Weights of a small multi-label audio tagger.
Model: 2.56M parameters, log mel input, norm layernorm, activation gelu.
Data: 39062 training examples, 9.2 epochs.
Rows from block 7 of a small multi-label audio tagger, named by matrix and row number. Rows with one number belong to one neuron. Each number is 500 + 50 x the weight over its row's rms, rounded and kept within 0 to 999. All counts start at 0. Numbers have three digits each. After the name is the row's rms in percent of the matrix's.
After each neuron's rows are labels from the 100 clips, of 14976, where the neuron reaches its highest value: "loudest band" is the band of the loudest frequency at the time of the peak; "responds to" is what is common among them. Only what is clearly more common there than usual is listed. The data: simulated sounds of rotating machines with and without faults. In brackets: how many of the 100.
# fc1: first MLP up (model.blocks.7.ff1.fc1.weight, 256x128), inputs 0-127
# fc2: first MLP down (model.blocks.7.ff1.fc2.weight, 128x256, transposed), outputs 0-127

fc1.122 099:550485566489436513498421556450427516623533473520519593513463537527522493477543386462473515494450442633523495536461449465491472509478522530559466523498611474466515454498557587573542529491495501511503448539548442459531502542418447418565460420511546615496522513525470519403509411464475552511516546439579384479499497562485392559553394492521534547505544418513539511576541515494489449487466
fc2.122 099:489582487525400488655481468501515490394456512515668514439465513525429526499509485497478580480476484484486635493487461497464613606549442561479449524499509518501555473545454527460492468545484511507512489540517469491469395505484481545411476508532556501511653534511493513426368504416496516457477586506506459505506551533512549517509427596433490528515457486489478505539484518505469557534584
loudest band: 2000 to 4000 Hz (37)
responds to: state: faulty (90); turbine (89); text has "room" (63); text has "reverberant" (63)

fc1.250 110:407479491486500531484456549576555469487362468471463613534478467442517595486555468531436491561452413450489472564530551508534471457501458576522435534551541570557454493477484421518457602533604530502478495573486483479501435526553487456503381456447542572487588463579413463453521442469473540437596461532539407501472448526532483481513519531514458434429522545433490455543507514568406498528515
fc2.250 126:529533553524374538581556515482605581443592467496458552448501412565552517468499521433503523477467596525462540508431433501485518551476580426495529427548489457459552591637450439592470450522480491491512523471548456497450521534500554525430448559486503524488548498518563516449502575457463518443372456501490524469513560465505485549540524400495530518538529482486397482467509413460482497393557
loudest band: 1000 to 2000 Hz (50)
responds to: piston engine (72); speed: slow (61); rattle (56)

fc1.245 106:479497486596475466529552435409456472490481476562506525432459479531464514416502464572482409454525515489522517558462456590454504527440634445431519441593423512576480414469441452501546606451482554515379491467461508517511469593480502486517496497606433573487507541502493458510480443546429486550487533496432476510511520529483521447489521540470622559512519380561426520450521509505450541563592
fc2.245 110:535430503422550478416497544475516428468529482480523439499473446509592424497505469484534567553483522495506508525552596310548403482451334554574466550441485440541437483419505587536479438514523462491507547533526441487603525464505474594513493460492511488502479495567530547522519505473497508490568498487534502486495461514491484508620508470556473520463569487369597487431467537555539473525476
loudest band: 4000 to 8000 Hz (39)
responds to: air leak (100); state: faulty (100); thin (high-pass) (40)

fc1.32 101:553538501437472535553503470354544516471493502427521514525429495579508611513572449360499563585463579514566468507530521482519533477478491421535580543557392516453492512495503606499440567483532436490517490491556466516414524542435506490491444462471480475392608496494476494488562447506478546508494396598479483494556546536567472600586543452467519421458495472519458525513561433462493506509513
fc2.32 100:491569503465457525517529503573571525494549597481539573471546541550556529447496480518537556483550528519443420480428450542516482523506477443452510505569533572560544488575467460476546432457540572497501601441612533534506532448497447476484474475440534423572428535539584498388521508479500554496545523492496451450473560403418518451499359379533455617487531527449451468426499536516501507412496
loudest band: 2000 to 4000 Hz (47)
responds to: compressor (87); speeding up (60)

fc1.23 095:535535428552481466507442536492435492439471473504501548426538479510434499421415539460420427474506383436503578539539451504535520489420582564627468486462530510478500489496422470540451573558529516517521407463449490434539382483445448445452541550603527383569566540554489415496505544567486537554510587434458474573495499466489550545453460490473587493490513534517475496498462513541580536463555
fc2.23 062:529544547422447433525464461511438443470484538542451495528562493530524524544553491523455541534538578517535545522504534496478526468569406566501454550421465550453386421512527608494452524475478572503494490480567450544538577493487502494436459510465537581445557509505453515553449508411495453411519586456477532509514389507430470453501582368479470609415429511456443507405528481585563497535450
loudest band: 250 to 500 Hz (34)
responds to: speed: fast (81); fan (43); turbine (33)

fc1.30 101:552354489546547499451422476486544473454473372439550553522436477525488515483420401512460495454519485500539537550487483489468550527413597601518496468547599477462468419538486491571472533467530580580498387568481473455543554542523508494491459423559527498545551534455570571498469562502407467537507526429516357514536481469465524522519498538457562555543561467441497493461558570486528474538555
fc2.30 101:486518471552399433591462500461471491437497461402493540487470418611450537531518472489462589568540498458534526546512481601501516523549510486516511401525518630548380487563473487511548466515532571500503408513530465471567484418488424500413472528467562498434576587504485438502413465497503563442409491442505479544510418559396509492508571544441486458450478559534563508514481562471520565529496
loudest band: 1000 to 2000 Hz (52)
responds to: gearbox (77); speed: fast (65); clipping (34); text has "clipped" (34)

fc1.70 106:438469488501498474539406504483497495521442393551486511446505480462439517555559352544542472468464413493539548523518588500539495487457448545594453536525534509502518459545467496504506626573494488513487454404455437510469476473476545518491500468497511523510545406411499537465502454452469469551497469507610452568507545509503384489503565553525523478539531292555468600505505516506505419577492
fc2.70 123:451462472623554575542472538545466582574483472546446475467412464418415475501505512508506501479527495443437478478510374520481554517458510508445467414377485559433506499498482512520503550530490462497499474510493489454482448424499556447489592541604502480422531471500501553540459516536482499553419427465511520559482494583556489492489519642476481342521506600599517473563519522438449544516548
loudest band: 2000 to 4000 Hz (44)
responds to: state: faulty (97); reverberation (74); text has "room" (74); text has "reverberant" (74)

fc1.254 087:464529446598513521606503458514504490481461523511489505472533512441547494561470517524377356485457520540521611439622521520531518502416540549506420404436497459472546452470492459434478545505544464453566500496504483444527478488553513475471541543587417403479557512479487589580474534486538589472503480555533558405506421514551422489554498541455427385515519564482490506545484531464445530544568
fc2.254 087:489529549462521521455466467587453422492527513581489527555440518455457432470476564543594496511543350476370485478516498485436491447499457557464479479447424479590461519432499430467467556533472566480513526546447641503470495576483503467536575468451396436566518557480471510537484573536474451524565493512507523513507517593589536579510446529465541464491409484545418513468514446615539521518464
loudest band: 1000 to 2000 Hz (67)
responds to: state: faulty (100); rattle (73); grinding (50); compressor (30)

fc1.25 100:527430413522498546514435447539501565441550507476600418463464448493451490411557502528386518506472520479528589540521555550526517462565449505533550496448554469497502474577547492535452441558477534441562466528570396489518521530421466426468477585505555456523553481515524506474458477485419536556480533492613385603507357461549559510555518475470545508469487475523549532518364568468481500527526
fc2.25 099:508545498477492439551534472515529495432407475452433457472476442608492512550501463537467522493561490467559439485493454551477472516505419532548550366522469622515528536450466557511585581529458560475492532385465516481535510419495455528558485471420475640507459519509461420479555477512483543422447469470515541484551506548412463541510488484523486505427564478483573517415495541478640522609429
loudest band: 500 to 1000 Hz (39); 1000 to 2000 Hz (33)
responds to: gearbox (77); state: normal (77); reverberation (69); text has "room" (69)

fc1.118 099:550528469643477512572522481422499555586452426503515518510535541409519524410574522441537529539580466510470545540562571403506437470493491499602502443411479519486499545533413524591508491553476522488414517504465466470500583553415565582517515517547485496441539524465489563542473402490400522501441480469527504572510464536484392523459501483437495470484549437545507478547499655480518507547537
fc2.118 089:472536495500505508538542486460515494578549441490475491510563567367579476458515537414500583451521533484538464489469532492493506526560538480494399539486554537509519394539497558532518425433590540492486577488528380435579534444512419532476463506575558402437422523495463539527456473536508508434478625456482489470449452533422542389447440515537435582522457531473504459615521487452485545482556
loudest band: 1000 to 2000 Hz (59)
responds to: speed: fast (69); text has "room" (62); text has "reverberant" (62); gearbox (60)

fc1.76 108:582492452508528504440610522378516518567509528507454538549449438564514532499510504456526363523440546496476515565506559478575505455465551503552558480560421449460410508371482492541542583447442534475407510552485536432595533501451569478570568470507366521451490487532575533509499492517571523574583478555516572439520488501492460471502509549445524474531604442434508486498526478572483501501538
fc2.76 115:497601498460459437521559504546473442611499487516466524503542452514612545447513457436528405518579636553586481485523467507499458445506423459520534479509431508511437457478499532459569479485473471508502553381633496461512598570482439506487555464431472505537455406586486531537549529457484594477455475510506548464537509487505483486571387467561458485474549474522474521437489520572507421552409
loudest band: 2000 to 4000 Hz (38)
responds to: piston engine (76); thin (high-pass) (74)

fc1.89 102:506479457519458507573431484549455488466421475524561543526464501570390558499488370489521590522547494571531519527514496521435528416578457524575529509497505458567497465531483537525524415570448611500470416457493438531436493544447482547458511551485494491523643541480533529475411487466457575558458564492555488601524469551492454577495567521408526542555530452569367494528514548490540512455451
fc2.89 097:475552464527538552530573539626572518541472572445413462529552529491540508533491558559566510482486459485514517518443451420517474511458507399494527453559452567443614559445481502486511486519557407499485595488541476449437545492518545556479509506489490481459546459534398446496471555460500580437451429487519515446557490417488558469486451449519320545480416573543479521480523485539443524591418
loudest band: 1000 to 2000 Hz (60)
responds to: gearbox (95); speed: fast (72); speeding up (70)

fc1.172 097:414528506549368540601445548415531538601478527513496573464560477532466612517517493527517567562559497503495492389411410476518536493511490500482531526560550540516526598463516480543538455563568414460501555449521506486556505483525572541493387498544510454520576568405520514462498397489527573489564518442483507454482512528434574517560415485458482595456502451495553494509449538438470453439487
fc2.172 093:525396582437485587476529485567563535429534500447497527483583459507584522451469446579530551509519462496611435536484555488495593484474447550556480511449446427544503470554560552503535355523480467505500434552502524595533601486486435476467411472391587555562464479535498401487575529467440478423549492485508470517519502427477504508516587480546514524461562442423517542483477424499504518476450
loudest band: 1000 to 2000 Hz (48)
responds to: text has "room" (84); text has "reverberant" (84); thin (high-pass) (55); conveyor (52)

fc1.43 093:479517447483447431494541460406553533527515498577474492486495480519519429479382481428493491396549526530454553519570458489484575455442570549489511453511485399464548500545486457547474565437474555494475575409474427401535501587456570595516595506594438554452502523483462535555488502582492476486418558476560573447470559506559487469483536479462619438527517492502524433578528506457482453531597
fc2.43 087:509513568408430545543500519492576466544563453449432508533510526373569529568500579518566489475529551509542507511483550502497495456467466363474513482482568533432467614540516455436569505441449530480492452523546559535492491475482487486434499501455452441630418522463518468581483597490485545419395456427494532545487609427598551547548494520554481464483465526523453494509507491427473422427517
loudest band: 1000 to 2000 Hz (37)
responds to: state: faulty (94); grinding (64); electric motor (60)

fc1.242 100:495494565529433525512530444418561454485421498458565598440427490543507534470503472512546431443479438562472461524498418585454504531462600459509495516624454500554474543456483538491502513463401515495455446503516494528477446481504569493478464545531547513464542526379529464487505420553499507552570581570488455502567509581516542551496565550521640435503480482460421473450606404410468532567507
fc2.242 104:513512453437602492534442472488430489416586546548447409526511556513594518549492485440469488484412526500468503521537526464472462487501438480443500573507470481522478427491526614427470511564459469515494616458475451527586618551499475549479533492565508504489481423431457529558500569483528577403530596466525500465544549552553550478500403462528391626571486466421499504494493560522530509469435
loudest band: 4000 to 8000 Hz (48)
responds to: state: faulty (97); bearing knock (93); compressor (35)

fc1.36 105:430475536535471532559493468446499474533560539527536524487515508531400546476450468574455446529539413522589491546406471546492472602437597497440521409584472488507539449476428433523476553484553494535521426481479508471510447509495582415517526484586360505501534587503470539537484456501506436519541483441441420589493576521576515493523511518487550438509462437590423583517495506477448483411609
fc2.36 112:532452403437505509486597541514437473441564507497462438479446486559594496557490517447546509479488596510466486418538571408485501521432296496496562540437470492481531534463509610608597423531474494521515522518555501490497557449506493509426554458435448496508446488458512543466520528555503483528519468537518530489475454517531505565551507432515490466521527595447560464368489558532595490559487
loudest band: 4000 to 8000 Hz (29)
responds to: air leak (100); state: faulty (100); grinding (37); rattle (32)

fc1.40 109:552446429514509521481438417442461489445613413519605466494476511555542527544532463414492455619445509518536580538487594561549534506516481476511473534530484429543416481504602568474466502438495632492563474464523466441582544534443510505452377528580478455441584571522554551581447503470500461535503536508469443485572427622497538505476539447496500505469507478497510504472459580502465463500515
fc2.40 108:514531508475535456458509511481547520425462572416483507491394552551468576496476483470515518508445524475449419507516582606511446554573396471489497422600520586564531524510453392407606436506498516487508473456438590562420458464493453467526532453451430510575523635468575468505533484508512432445538469538512531557525565521501460510501466564564508473478539443480549498460511491440537495484368
loudest band: 500 to 1000 Hz (34)
responds to: gearbox (100); rumble (38)

fc1.176 102:492462549537483616501508517442600496568612475556496563501486411538566476489464600533468507459469561528524507447518426469473587547501496464532546455542573554464589540463409428550469464504548469533479496631490547415497474486508505491499464424469428524465468526519562610489465528430468567498432479490500508364475515411541453523499464501462494547497583424516504568499410449401516490484520
fc2.176 107:502442450477520467486446514615534561467417552505497462517491516538485497479535441560549575530526455495540423494551535436467496430599459523498558571511450534563391526414513469413498417520441519475505513482563538509516569543499443557517452501432497528573503495506555417447547527522510550408617446497497480518548459420487548479453458561455472610480514530481591543489499484606550547550353
loudest band: 1000 to 2000 Hz (33); 2000 to 4000 Hz (28)
responds to: speed: slow (75); squeal (48); turbine (31)

fc1.224 103:584475482515465529568615525499511536544499545553578526479433510599506563499458437420550436385490549562503566466443404443542498466479546392518564444568422439529581527494480569457489550421422527471441488533515466449449560549476572528511461507519432488456499539480563525568550502517502564570485428558505534521494534487584459515426443497498492550546520436551419399454574503438518504461504
fc2.224 096:501638475416482466575479459615600473534536510493500520470609505486653541464489441477560494485497562499551482552441481496494465503540496445498495471511486555560563454519468554458471562513503507520496553410549497492524606595502434534440451489486557504522455454564490522493507528399485598381497509464497481484522533438453536421457404396549471618501553472507406498471518508509501478489467
loudest band: 2000 to 4000 Hz (45)
responds to: compressor (95); speed: slow (89); thin (high-pass) (31)

fc1.77 113:509377436539484532554459429460471492447575488570621492494482549522470514558507406439473490576457519519563619518474586520525482471508493477496498559514551458541445435487560538496479538441554633516565429505526463504567574529433454466463445528539549448444493549469564642542436522488508457481521597498462440499571432631478532477468562463499538522483521448467463521476482539429462529512529
fc2.77 115:521511521503552428444479503478549528414448552435521529496412505539472561491478467484529500519459524457448479533503575604525451579574400495530483418565532560566468522482457402449576465506491513498501444448399573585467440447478435447512526465467482525565529640532573452496537481498465400475509470529537535572520560548484446526486508587573523431456563459462567490482511490421530486485356
loudest band: 500 to 1000 Hz (50)
responds to: gearbox (100); rumble (33)

fc1.140 102:409477408516514534529547465530482483599429491459519578438459493537388525516407441447576515456552467463568481522471485506508501480490515535490543385492462471493525476583418456513580546490437490489474453557519519555476454510569508481547483456518496487580598507479557513487547531458403515506466432532579463534460593542564482583435429598504507477492521441547454351602573473499469521459453
fc2.140 110:491455436573524555517544509521569575490515406483371453516488499541471533520504592477536591474592524480548389497500500477491490527463504400490585490468418562506436556450515450594577402527456579505494455561521533455499469528502447480477534489426401510501473520428484490529550516503522505422505525481505447552442557532492568455466603484458511412512510625551539494398501449513592534533441
loudest band: 2000 to 4000 Hz (34)
responds to: compressor (100); air leak (54); bearing knock (39)

fc1.12 102:505572515581503576609465499416503520453449499483514554426461451587401483579437412507442544474427476450428475393487518525507548523464504517531594414530527540520587502483438429573474527513537565475507459600409520474536439524482459451510508469567520568472581570477472557510483556519500435574485482534552421593532470570491434508486514515526450506508502519427459427512508447425500542475599
fc2.12 090:499495480487488486523556487522590523488515570515532564482565513518557514436541446492566510468509578537536477522429547545525450548638484511483510542606487514580516500429520465506495428479585517524524559450516432494473573534489451539443350485474544544456513580560588530365507411463478527435491495550493448454518475399378460446459546416496471581452549468464495520423483514554496519494414
loudest band: 1000 to 2000 Hz (65)
responds to: conveyor (100); speed: slow (87); muffled (low-pass) (41)

fc1.18 100:565505510498444543531532495492536545498540465603475499498450475592535492465413515429553530378410444525434492435572530381508508491436597440385538576526527502423590499548439485557510517483501501464407451443499492487443458514505531566606524516462544405505498465469597486448518520484512474555544485577536551395522498437542560477486384523572556453496497459513545471517487466461494554479541
fc2.18 080:519517520469578533475506475514601460439591472375523470469610493488608471546514474465522582515470467495531511517460485515517516500631573519490495509539545519565598462456484560414490511500580412505486604482446501413469614529498488526467350501545519487455469514455458521548525471402560484358520590458487486480496518506494504438483547504570460572483515412468516547498492448483522516526525
loudest band: 2000 to 4000 Hz (29)
responds to: state: faulty (87); bearing knock (83); conveyor (43)

fc1.240 099:575445531537490489457460490508470495473567413533419552465447434573502477497530526421525442558470480494605531543607466486495477443511639508593543538572523372478457501508562565530466502492520526533563563475542355395538494542554506465541445527497464562440474465515504563450516477495551540508577544520573485421438534453503460457466552533522522520533621482586551477515491529578525451499509
fc2.240 101:493523529485457445508451489546609535459440591416560541476465555403491532508500504491502590510529492503487424479472554548512446581571435503481409522528535572639539555577480393466577417493459495498504423493466592590415506458495487483445426493423516432550537555476569455475490509484501464454478542545510466554468478490515621474518445648513476513559514501472473504536489488461515430445475
loudest band: 1000 to 2000 Hz (42)
responds to: fan (68); turbine (30)

fc1.7 099:605551467618453525547474538487482445524509444424514485487496550544509531463613588508485489586460589512529512485476535359490470446543481455531513561363473478431479524517503524602525529497550537477655512596493374495519599489494465475455499566434518429493530520438559489472449539455519575491476459546444541570494429504494496580520502475511499560533481500521507526526525523535499406460467
fc2.7 105:500544451416457444596569461507561463441492510431477488404519453462534488581508490484460528491460522487578555481469620574515519477454376518559419480492527554561539446578469573503617459479471522516506484469390551495543537355508470577486436511507530496471458546562567527530559493450458521417473509551510538544494468536471523529555513464543478449446580471448569506423459569456555430533545
loudest band: 500 to 1000 Hz (35)
responds to: state: normal (73); gearbox (66); quiet level (66)

fc1.218 099:556507531537529527476479481512504602581480480530485481462461534495498445355473480451363556503392557567490443493403478475504568502542511474497533596550465519391448566613502486542493537550534532519521499481473490486510489559573505491579425464419496494479471515545527484477492508425433535498567522512459569452607538489471461430495480485535602588534552395503452548585476560490463430443465
fc2.218 085:509571504481521529516468523430542421542565544450500559469465524419519398438473491532534562490461505499421550513465480462488553523560602585491472489517498496445561564479510475536528563451542519493498622445489486503441563529505485565566360505632628482424484509564506515504510427471568524544474471489476480518434485457450528462492441583434495534528520455484378440603528465508453582433518
loudest band: 2000 to 4000 Hz (61)
responds to: state: faulty (99); bearing knock (96); conveyor (33)

fc1.72 100:503520491580458539518533462409508464543488457501565487436445535546570522429504480525575536531529552501608467524507500449412501462418557465540463424487433449475516421553410442611612463545575520502538436510591474431494576530487528491500552529484470443516473570467465519473484533501424561457504464477402438591481474574519505588481464509448563577559470455547390429554516571515445530496499
fc2.72 089:486596418441429439602495467500481453552526485452508479484623529425580498547487524492487528505534507493557619498476563569507462513524510532532488411466586522516510480568455556569548563454500593512529500520471572508656478535476422511432474458461560483425410563470454541514437463455474508412473585527508497543419469550448507463446495450501461471467444522514521460508499557442587467491604
loudest band: 500 to 1000 Hz (29)
responds to: gearbox (48); electric motor (35)

fc1.104 096:521435542465473574495445603492387537445563433510491493530431392531474517497496476429518529530536384553482538555534517453605508477441473434608492524578494404510536507438424592581459528498404526518540462526545515527515389488383543460561493434494505461467561451447525513452460461502551502603495584511530476411601496519502484484550552527455484505470481551560546475469534513482502500511556
fc2.104 091:430608455479524467457498486442465432485575523533518501517423539382521457481494542510495489472509553550454571456523522576511407541493491492442441557620542500568529558547479464410564445542561523498502506475523482503421519516494546446389565521568408443441531621434399553556432447488521476504545562431507469506420569631472536470491480487506481442517455541545426484466502551492478537527531
loudest band: 2000 to 4000 Hz (60)
responds to: speed: fast (76); gearbox (67); clipping (28); text has "clipped" (28)

fc1.91 107:555464399465479519519463471439423532518486376488567432461449479484450470504469454475485591570547473432552525534500536439457461483475518452549467449532480409471475436541454517493560499615511523495513400472507431469560496522444531579519410523547498393471574569417402484421357480475473557499525613494505434509479425553456551532493517476471484430539479516479529467516546594522480527454515
fc2.91 110:475529494452496378569555445532488463521463498494481528494565537472594569473534459472495421472436614545488531511501571564453544472642485533532491510530531532571522482536513573469564460481524587506493508400547472505515508558504411520480417523412556592480472524556433479473392422475509563408478542487492515495497490439416459453419526503513433568451443452441453498464492530408491528605456
loudest band: 1000 to 2000 Hz (59); 2000 to 4000 Hz (30)
responds to: gearbox (100); speed: fast (92); text has "room" (61); text has "reverberant" (61)

fc1.236 099:589480482506472542499442467562455465439448456547584551568542505531472474446515433402465516565503499431561583566494608485445510462530533409578461506470583466522488378510633452521428465564575558518501458523536448562488485598497480514499454533482562437511522531523623536497457425432521541532547537526535413558529467540470468528535515520475525479429508525496456499456481492532475596602441
fc2.236 085:491549552476435565614552540594533485579469543469382534534506545539561533496487629574561510441548514518480469452460398520505547566526469461460506400502423559502574613558436474486524506513530492487501569402578501487514461442491564497504583454489478502510449472577483473450545551530469537418436409503478549427535516385513520529495454431491428509471540533494465490486509441492519498411447
loudest band: 1000 to 2000 Hz (46); 500 to 1000 Hz (31)
responds to: gearbox (81); speeding up (61)

fc1.110 102:483552536483455534514555525483479478504470415554485475518581460519490576583491512549414522460525458559478575484428571448493520498547485498571518519480446488483520465364514547543592536508561614432532522573448571409672386565515529546469438493454431529500538552467431540477521525553493499506510525542461537443519481554485464431506526492332446550457492470440497490506430503504530491490464
fc2.110 113:482396565455456418472493495587521489538413477546535573528576480453537504500490480530464523513512510533623439458546546530506582525589468569516503500486507493509404505469505550447488423445403509487501447567567562584524454496500432530471480470350580539553505404553592446461536479501473445515487561558502493466544498476504465587471481584465515500462595502415565516558506432472568485483417
loudest band: 2000 to 4000 Hz (39)
responds to: state: faulty (98); squeal (95); piston engine (66)

fc1.251 100:499432473532456494606505466537498526392480409629572480567506462523442463552570577425472466512540480466555520499471488500398513470498577454497567484451613548532543482567545435531540475541391516514521475514549521495491538455485474528481465605483502441442527510412575509441385434522582566486422522491480423568502457482496533527544512526549529455455454565524499505516545505427494569589584
fc2.251 109:512511526492563450548555539483493556584532554528428513516610463453601569559453478426577356449426559546495594496435502425500449458487554538486459591494488477439546540528537528571512601507499493514497531414429463512501421582512563487535487505477485545509441370501480531463510521504468520492559531515500544444426541468473460466505450424562430460496484490465436505423502482477555367464461
loudest band: 500 to 1000 Hz (36)
responds to: state: normal (76); text has "fault" (76); gearbox (60)

fc1.100 100:530476480496472445487437510552392377514467473496557553500444513544445525521470431383557497514549475519443579561525466525531589487474558533520441522490450470601482497487538537491580502482439462535424508545467437498576485471463538512600486506479548551506463535582472437548477569430517491492655475489630504446484667504470498484497435524457545563519484509522555436500503590528463488460511
fc2.100 091:523560480557411496513527549420485528481518451510486553503479500568475537513546480448382514477439496523510511538496510488474452473486568454516547568697590530377435484543532474529516461487611501513503520557562459423492563457503497499453437531479452510461558506526565529454430469418562603467494481456489469452529415402440502443579497461419519567513504514519448498548502552595406472475532
loudest band: 2000 to 4000 Hz (41)
responds to: state: faulty (86); turbine (54); bearing knock (45)

fc1.57 093:563511550517494456473383511474547515468550518489548604459477508619462496479506462414511579551424450494530517489576510567605563570477505506526493493512546427537534458539513372525472504498581476469540395508517472540508500444450385486504468425521588418547588568573503506486487490505465460548575513473600529511478522518542407553539467533532584471486492482558529404449444544532478467429440
fc2.57 089:488561535537506636388592581593547563429511476427381526547619543471568536464463512515542509503504506497455511550465523400501464447434523451487493533567478505493554543499485477447406458543557465492485621593470487524543484492488570482538421484550471551590544513514564460496535568434470490425553437468525531462491536436459493468485498432496469520389494494448474497493481433548424473448485
loudest band: 2000 to 4000 Hz (29)
responds to: imbalance (71); turbine (65); rattle (39); gearbox (30)

fc1.86 098:396539450519510543511553447502555529559410534488478502379553489503417580441510496516484460488455512495542534514552554542563551443472478472505459455423445474475558482464438561535494554525506490542361507597445492525497460545491486526564503444485470591480559604480541510371490481396476504426506489519488465501470586538607546464509505600384512504483494445636492550527544474482453520503514
fc2.86 074:487540293538543486515502460456522498564508506458482464468457494575454397503504520508485488489523542499533529445594535460532482488447433377532558520484440534529481538445492455501519539534528566519488449571553443391549513493488402473554594435443479469532524561489465565490543462459481520494503453496508541558425519516580562548447481625457449463419509575545599481451482584460462497519430
loudest band: 2000 to 4000 Hz (30)
responds to: compressor (66); clipping (44); text has "clipped" (43); thin (high-pass) (40)

fc1.183 106:596502439527498448501430508513472483434500409558543476495420450479474466536424461468457545511533390557479498536547483499453489495487552517594519443553512350528490505479403445556569540619514529457517482423438435533617489480520534545471439553496467482483564519424406525464403527507428514508534558438462440568458425523428577570483492516456529527557474522512520429490494606470491520456516
fc2.183 120:482513530458505400544486456570457487520437494477464490524567529507589545493542429482515440500446551496506535540533531514453488435615504581514460496491514561550482421538524607449492450509496540531519470411534409489490555593500458509457446539435570621472489458506387454501379428543500545413500544430504489490479438464409462473470545456547425544470385490473484534486486518497514511652498
loudest band: 1000 to 2000 Hz (65)
responds to: gearbox (96); speed: fast (87); muffled (low-pass) (46)

fc1.231 095:551467443521521509460514560513422471458461376636497520471520485545431563490515515449433437560486454512489583600553551468545551413488595506565421496554527426470477454481548548561471519463564547516513519489426481592552473413495481496461475576552503455525510585515552557461412520498493494595523570428614432445499445529462472404496534495392534520446484492492558497523472522487521447462509
fc2.231 072:510531435394470471534469510525511508504518521479459544500534561467488578515530474483551527514514567471533434541539564591449462446562424493429476536562539583599457497591551460477579387503402521508465490432614543530506550588480471516445392499457461460513550482486569508493446449464535612333548467460507458492478497405426515420513502556499461541467532472500475502487529566507526523526433
loudest band: 1000 to 2000 Hz (68)
responds to: gearbox (97); speed: fast (70)

fc1.106 105:480498468455534518447497532504468615533523446553469511436448397499464539487431348525510426489451457549534629471554594434513524471448436593467459509469488471446516448486484463578481544601480472526541473462462418474520432478395605512517511511509507520531557432507580520527495424469466453575515466461532522466475540463572476540530521520494495394531591435526575510508489494426535403542542
fc2.106 112:483482485550552517514467492497419419448536492511477451517511462383533404524525635535518455502552518460440515497460487497501451443460489503491439404369563565505517487431510587469522528453541503509501547473462566424506521424500474526507574524575368419450479523469419531618461571571498481534438444523492509489548477625526486532553534532530508417487439589548508504437543544516524577521538
loudest band: 2000 to 4000 Hz (57)
responds to: state: faulty (99); grinding (89); text has "room" (64); text has "reverberant" (64)

fc1.227 094:510494515504488529483406533515511483454568537530570536504501512525482446400533489459486554470490433496402579512497398532505624493364558460441496550530510597490490528491423558503506514487546448525535535519413495454534381521510543496599515513553457495472537532452550465461452545538574608574442477416513428539432556550510399470579460519528555457518436411537480513555553544442458488446502
fc2.227 090:488522536404467520515455489434341503442542461524477444522540448516496411556507528551512547492503452495539522478561409440504605431458489557526486556419572491449435491551554684550477479481485494483520473522516462489576524490486428607511547521544584511467455385567463454528498491482555529530516564430499461463467432485436503489532519428473526538452477481484557497566491480589529539513611
loudest band: 4000 to 8000 Hz (40); 250 to 500 Hz (29)
responds to: bearing knock (56); air leak (41)

fc1.208 097:499522496526424568517504495444481524467483527516515547606429489553434478518577425554487577542453441488534395551529418407500447455475502447494592560502524488423508447437505564468468533557525545438444468504485457509398562629526522503498467519529460451534574475507543530468554457526513514562455442473487494535559531570430486596555503481504495375449422529465510444618556442578473446490573
fc2.208 087:486547597452482421478491550562462524541564512535489541545525478477558464487489465450467475496444519514500427468560405441479542476477569531505492547600524532446390582606535564490485451473469460509501495459584465474529495499499500481493572493433469540495397375617538408473492509435554553471568490404511480458435545392469464444573408434470454542501562479545519495573480453544533433441487
loudest band: 250 to 500 Hz (49)
responds to: fan (47); turbine (29)

fc1.230 098:542517508532442501554538507443524463526383449472558428395497544584376562621568482473360494486542495419496472487536564420525479548498503510534550368432439556441503442502504523521558486480515544422556564540508501467559462493535477523474495472508443430510565557502563562434503431449542561481510472576451481602447476485465489571590475546409524498506513551447504496511442514511508512528533
fc2.230 083:506359560546542551479434554581471613476553513550515558486447522467414455486481445553510522500489462470544431476458446639491597457512473523446495562531491543579526531529475532502456456468461412465533452495451566537485526462494531468441462555485562515421506556439658495456510490514512513588530467564504489478574450426465479475438582542525565538510566417509556494495515479449477479387494
loudest band: 250 to 500 Hz (28)
responds to: conveyor (99); state: normal (86); text has "fault" (86)